From a checkpoint of a small spectrogram enhancement model: activation relu, adamw at rate 0.001.
Rows from block 14 of a small spectrogram enhancement model, named by matrix and row number. Each number is 128 + 24 x the weight over its row's rms, rounded and kept within 0 to 255. All counts start at 0. Numbers have three digits each.
After each channel's rows are labels from the 100 clips, of 14976, where the channel reaches its highest value: "top examples" is what is common among them. Only what is clearly more common there than usual is listed. The data: drum patterns on synthesised drum kits.
# conv: 3x3 conv (model.decb.1.0.conv.weight, 64x128x3x3, each kernel summed), inputs 0-127

conv.3:136123131117130122164128119153120111139102134134110137105158131137098132117123132151140159108137157129140118128149139117138126115098125117140140130141138142116140131149156157134128116107155104116121109119144104153107122131122123087118038145095116107121096138117093127125130111117126139130000133118084114176131130126098142100139125127114142127125159085137118109112125116143122134132141
top examples: rimshot

conv.8:127166150132125151116095119153089140116148126152136137118086098137144205131160101154119145129125145103137107119128104125134098137127121102155121130125145069132136133135146162170125129131077115139141107104128119125098125153142118036102210108132134113083142111126141110116139122147122142149102133077152149106101122181131126133121128129160136132111119108131126080157117113115114109161123
top examples: ride cymbal

conv.56:127143102133128126155145116081077127141112136138129129137133138145122138144127142130142139150180123117114114164128123111169160120141128102135122116130176124110108152124142142182160145160155114127146152160137120176128141149150123118131139101117123170171115151120099126127124098090118122136199171172168100130168155121176171127141138139138141115154105185116175149105176148154100149119124
top examples: thin (high-pass)

conv.50:132127127142129151122133115141135123119134107091128143122071143125153161101125164124133086115126114126135119124131123143123141134124120130127125143146123155135125131153085119131110121117126155130133128139056116197131138129107134125145087128135132136132176135139131205112131100132191113130131178142144047095122134190117137076101138124098122137132136131060131129129113137157117106173101
top examples: quiet level

conv.51:121128142125121136143153123139129131093136181147228132119219157143146117109117089132117136132124109137117136128134121133135149141135124144133119130136115112117114135145140115125158130126119126120135127088147146000127125131120126124138109124134126121124144135127149127130122127128134074126157087135112138101141118092166139114126124135114122129127110128150122117151126132103122138157138
top examples: pink noise

conv.9:150163125141091101150159116100161153133092150120149116109099126131085163175143096114149138129178143133128133117084122170157164118142169136145162131078157193111114115142125104118139141161134111128122101131139124132104135124164110145121140084137129145122092158085078126115140102154126111094081108133153081134115153171100163134121132118093129136131126105126108109123124145126129116173108
top examples: closed hi-hat; thin (high-pass); cowbell

conv.0:127131120128114151152125144125157131139139134155129131132146139118146125145153150135140133114121183106126123149137133147121120094131080126157087127122140094162128149148139121101129143107134118156170126153137133174119161153118139145171100160146147139107203120163148120138104111144143181133090114082125145114087132171139080112126120108067112127105125163156127048155176138115117124121127
top examples: thin (high-pass)

conv.35:131127135141163124133112120122151142126150129148133130193132106112145161184165107121102135129126151143128152122072127107112112128147117115144129114137157123135130126141134129138141130107088135169185109132133179157175150141135111182107126122171128130148145119127126135105087102151130125168158094152130150161158160135167159165110139135127100142137134148132195159099163114125141152106065
top examples: cowbell; ride cymbal

conv.40:121105116076147148160137093121126091132108118125120132121096133093163179145133159123175136112175192130093153170154131140150079160115138163091119116145162082115177129136141141093157160132099120152109164126134132162149122135081125132121165142161119138146144134129119114130126133127124133151097148137153110100076147156176128160127134126117132142125128137131121128185139117111121091134129
top examples: mains hum

conv.31:148134143134115109151114118143138106117112125156099127125099150093096147137129088098115146140128120130128134139119134095100144092123114112094113150122119166100137127104143143110170115117174113116137110118131118188101135081130115139118115097051130091107091128073115109124119176107099173113077163141114137097096139112075144134135132107112143127122182091123111082120146115137152101148122
top examples: half-time; march

conv.54:140102131141133084160115133111145122134154129167139166133165141132128121147147106114105133106114133125119110130131145093137135141149093130122126110123131110152146129156136131121103123115174125155163113142116141166189132151130106202184143156146157160125173118114125139105139151192108125117171102105152151129158126164177141088126139138112137188179128173111124151092149131141113131143135
top examples: cowbell

conv.49:133118131130109111153117166119127125108126143104141140137079114112142142135148088077157118118148124110144129111143148064138120139117154121097113087119065142131174151088115129174172135167080115093151153113131136144122121124160112167132171132110143125147096146143132151107155142114132111119161145130091144194150137143107145123118131153183165125133094113128160155127095148118109138094140
top examples: muffled (low-pass); text has "noise"

conv.48:125158126153105104106125147097104113127103136088113118139106101112169124125113134124141132119136174133099158160130136144137143123138143144143110101179131121125131108145147137136149100134150128136163126140140106177112152144154112118150197113166131119115116132116132126122136135170117116152200137151164181145087100179171132123126146157144199138106133139124107111111117137129094078077146
top examples: clap

conv.62:113186130134113086142147115141141132139153116169110167134134171118129075123118139186132131111113169132110149118095127139132129203115175117108104140111166157136108145098129084123177107164148131160165098131128097142137129143098124153148137134127121148110176122075121138126143109161125111127102113157173156109143138171134152097127122124097131142151114114119142130110107124138121128069127
top examples: thin (high-pass)

conv.14:130127125116127142141122135122145142114100132121108143121126134120121097119156122126102144134146129123130152120119144142124122134131088139121137133129142158108119134117143137133164129132145123114135162130143145157149121139009137116133014131105117099149110138146147126135088172094141131121083174114075113058115133143129113132130134098089144123107136139159112115175131132102144123144157
top examples: closed hi-hat

conv.57:126140137120126147163125128119150128122099135090122137116096130117133124123152140121128139078117142144105120138127140137155157119124111122188132122121124156150122126138137116111136119196141100125127162165131105195142137178118120110158107180157114158135132148108110119125098112118121162117092117160087088138106139152121114104126130129129126136116164210134176048139160173141116121131115
top examples: thin (high-pass)

conv.4:145152129144120125090134128141143126115138072112055130122118130116130138121111194124142099125130130124125129129130141141121121138124125120114120144141138143140118138150098110134109129122137170139172113160159143176130130129133122131120119127106131136140141143134118049140134112123059131135199007113118095142138128068115148143145135143116124132136134125155108135115103149118139140139141
top examples: clipping; text has "clipped"

conv.5:152110131131160094111124139147149146113135145125159155142113084083096185139113096117112154121132124154136156094106121135125134122148117137119155126101171156131146122130150152123130126096117121080157136104143119180093107094161126142106129076069093141123092128164127140126145134087141119113146150112091139140154108157128124090130105107174149135153103081145083129104101108115106154090154
top examples: reverberation; text has "room"; text has "reverberant"; rimshot

conv.59:114156129149151102169139167193143124149106131085127138120152163147112107171115138131113118121103099129122122106127152141131133131148114154149117179107127166105093153101124129121130153079139144141142154078131125151116115151148129131138158081111131110114166107139111121131145133143136089137123139139144155159127096139135102073119118115124175125127036113137086127127132116111105116065138
top examples: thin (high-pass)

conv.38:137119134125140124106139123140139128116129078122101133133113136123138113108141139125153094128138119139128123119128122118135120128125140145125132127131108132125142125135087130126104128129131175135153118085146139000130130130097140127119073119126127134132110119129142085149124096125098100135130065098122102101135120065120128093154131140112102132134113134147112129127115129128145144120142
top examples: clipping; text has "clipped"

conv.24:106108125094132131166130150120132104099098132108116113144123128149105210110128108118098164137133123124120129120126127145136151131127113138143141132126098113110109116114159120093103134111105094131156123142130106111162120033141095128139169143108127085077127095097111105113152107151083120134162164139138126123058110173096135143121126145132119123101108146125125111107112125108124062120103
top examples: muffled (low-pass); dembow

conv.11:142124113124121108137094103124148160135129147153143140129080105085144170171122109126141155127113143118149123162118124138126138112130114153098116124104146108162132152134147137133136130140065102154148139152138098192174104131144118161115135196108101123170138153116101139126181102144123132113066138136130106134118150170141163159148098148137110159127178109134132187164118140141139125142133
top examples: ride cymbal

conv.53:139107126120128139131142142113124119175161159143130138124155142141139098130125056144091168135126113123124124144139113153110144156108121128136136126137112106131104125136169100138155112109100081105111144163113144123151133115144101138147152140169132121130121134133151134086127154145143206125105167174148162156098142116117129192079132129136145131116177142119184140166169128134106104180108
top examples: quiet level; clap

conv.18:120135130150107087091148103105085153100096147157118120108121107116161108179144126121109146137130110121132111142123135132130129127108165123134123115132152113133113119126151151136147126104127118162136117152143115183090140128153135110168153104181169105105122145111182151151141175124141097182142144106174135123104162111168162141148150122132161081131123079126104136188144154144120133147170
top examples: reverberation; text has "room"; text has "reverberant"

conv.6:136145109127152165123119163111156135140131145144133119133171140096140126130105155111126165109137118114169134109097094125116127144105128152115110117133141068144136119130173105141125100127152094120129165100132137171111118126147121125108174119123132118115138094149139095122129084129130130130010136136145148108122104149159093041123125121128151121125094127140129128165110093102124133151151
top examples: open hi-hat

conv.19:127156129146116105089123114145140127124128171109212114139113126128129077151126120123148125134139158137122128154119156113130105138141137141109126138140112144116115144141123130100096121128129124139121145091097115113147136144116178127124076147117128138141148139153132207153123096119220068141107116106134086099147130132134098066147141131105091142137097150106121138127104127161166144121130
top examples: quiet level; muffled (low-pass)

conv.58:117151121086146152156105137114128100170099133086108141129092123127136107104126161130083122125155141110151117132132097148138149098135095088140151163118099131105126138108129136120164126139126126131130100166130125189117125123154126133160153120125110116128157088090117108131139189099124107101160128127143090157093146120112154216127133102135140133125117125125069099150104110149114080090117
top examples: quiet level; one drop

conv.42:166125112131194145197110144096108124088140123135114113144097140125117136096137136138121143104126125160156141127159130123084098137127161175121080153140105136100151102148136142129173129107162121119158146155129115123155136173089116114121088152137144128139125193127127114114071118172123103133101145128114116145132138172134104083111122132148103139131149144132173113151130186132112119124131
top examples: closed hi-hat

conv.23:137101107111136158149125130109124123115145112177136123122168119131113155122124091144127098134128124100143121129133128135113116141104117123130140131134162100150109115124103105154137109114130168129027137061139124063130135135132158122121104131119133133140056089145120130160132110127135089135114129089118153132145134084111112070155135122120116136138063122139103140105104101136148145072132
top examples: thin (high-pass)

conv.45:117154108117148135156131127109098105100115120136109149120112188159108145100100129123116137101158119129118118151117122081145134118147104137131137115147167122110132150141142174159191095150180123150104137158124090154112113084176122137135158143130121141115117122130115141128172151165115163113110180156074148153157115141112175123147123155160161135148159140100124155116123122152136157070134
top examples: closed hi-hat; thin (high-pass)

conv.55:085157123133125129132117148111107134093104174078184113134047135144179102108142143131117101124150133100158125159106112134145113118155109131128094130143119162113125113101093120113122153120148126128162131141125110191159144154115103144138116151134142134142159171130118158080132123142137149139179135125110099109131149177146158122091136137147102136144173139126135143113096166138095101159138
top examples: rimshot

conv.39:131140136121123098108116112151091136121127149153129107136125120137153097125120144132120140146117122130143112115117114117095148113118120133125123107136140139153154153110130126100118153123122119085174155134132118163106132135156144141158147164124117234129157175128185132142153130158142043116133129139162127162138155142118157167140115163166135131145165130147158144181168125135097153125175
top examples: reverberation; text has "room"; text has "reverberant"

conv.2:155129136126071079161105122120110124149101142110139135136143124153102132116144128143167136089129163138125122159137120183097114136078166130102115171150132151104132099131138189164072102130112114146151108151137132146117137122163117125083129143149119149129142143126126141116107122146120133155193087155129094170144128138144153136125132117186084105131121159134185151132135141124122139161144
top examples: rimshot; shaker

conv.32:126105143138156145207134086133118180165122132100154112112143114119106176159111149126105132147085155119117129121155145092123108102124153127114157100102076141175136144099129105153094099159109105113174152115152131148128125178118114130149150142149151144119119130109103150117162120106110140120153158115110141165159159154183150152125150126142166124130117119138142165090124095129116138100130
top examples: clipping; text has "clipped"

conv.46:145102128138148101133121111126117151115171147143141093120103107132154144129130112129156140123101118132127115140142106153116121126131148144142135102092127110155164116105137152113100147115104111197172152121137218149150120151119127159133125149146147078143127150122097148122097134135132113095116139154159141147136147141128112149119132156110092143067153175141173140166161131085169140147068
top examples: ride cymbal; cowbell

conv.22:126104135121164163098113139123103126102149149180139131142151090145109096141173139135098144148104120152154130132126107134152140139146098108159156136115166128111135133102141139136150113130140128124118135138134144169079105087045122124119016117110126110119116152138099156116127118091130135139102138079105166136147143116110132112129134140139137137137143090139114164131084127110149164128138
top examples: thin (high-pass)

conv.26:146104115116124121165119110139131147111114161094169111091108119115097130136144119113185119128108144139122117097149122069137123152095163135148131087086074118137158124114106114133086125140097113120129136125137146189115133135163109151135153138125135119127093166129113161094151115114149036130095151131124065174126139142135159114101138152126138129124145111129122133126100155136090103137140
top examples: rumble

conv.21:147126112141149111163111141135113123120146139148136160141136127160109111129135166134105136150115117143135129133123136129087111131131135104122153106114106126129119125133131150130110126122135112131160153114143094199102143163097127173136117186170081145157181140088123116132131117175131110117128140145166154156153107142167163150149157162120157141127171127112157086107087123204100135182119
top examples: clipping; text has "clipped"

conv.15:155134136127123144128122126124157107125151137159135172143084111098156194162111127088125157141141116112147118157096130148136125113152145138071113131108140099144148151146149154114122142133081105156169166131135133143112129140156124114114176112127181120101128110148129130127099128126136164112027122136132133127119138166189135121131112106153090103084144101140138132153162120112127114132122
top examples: ride cymbal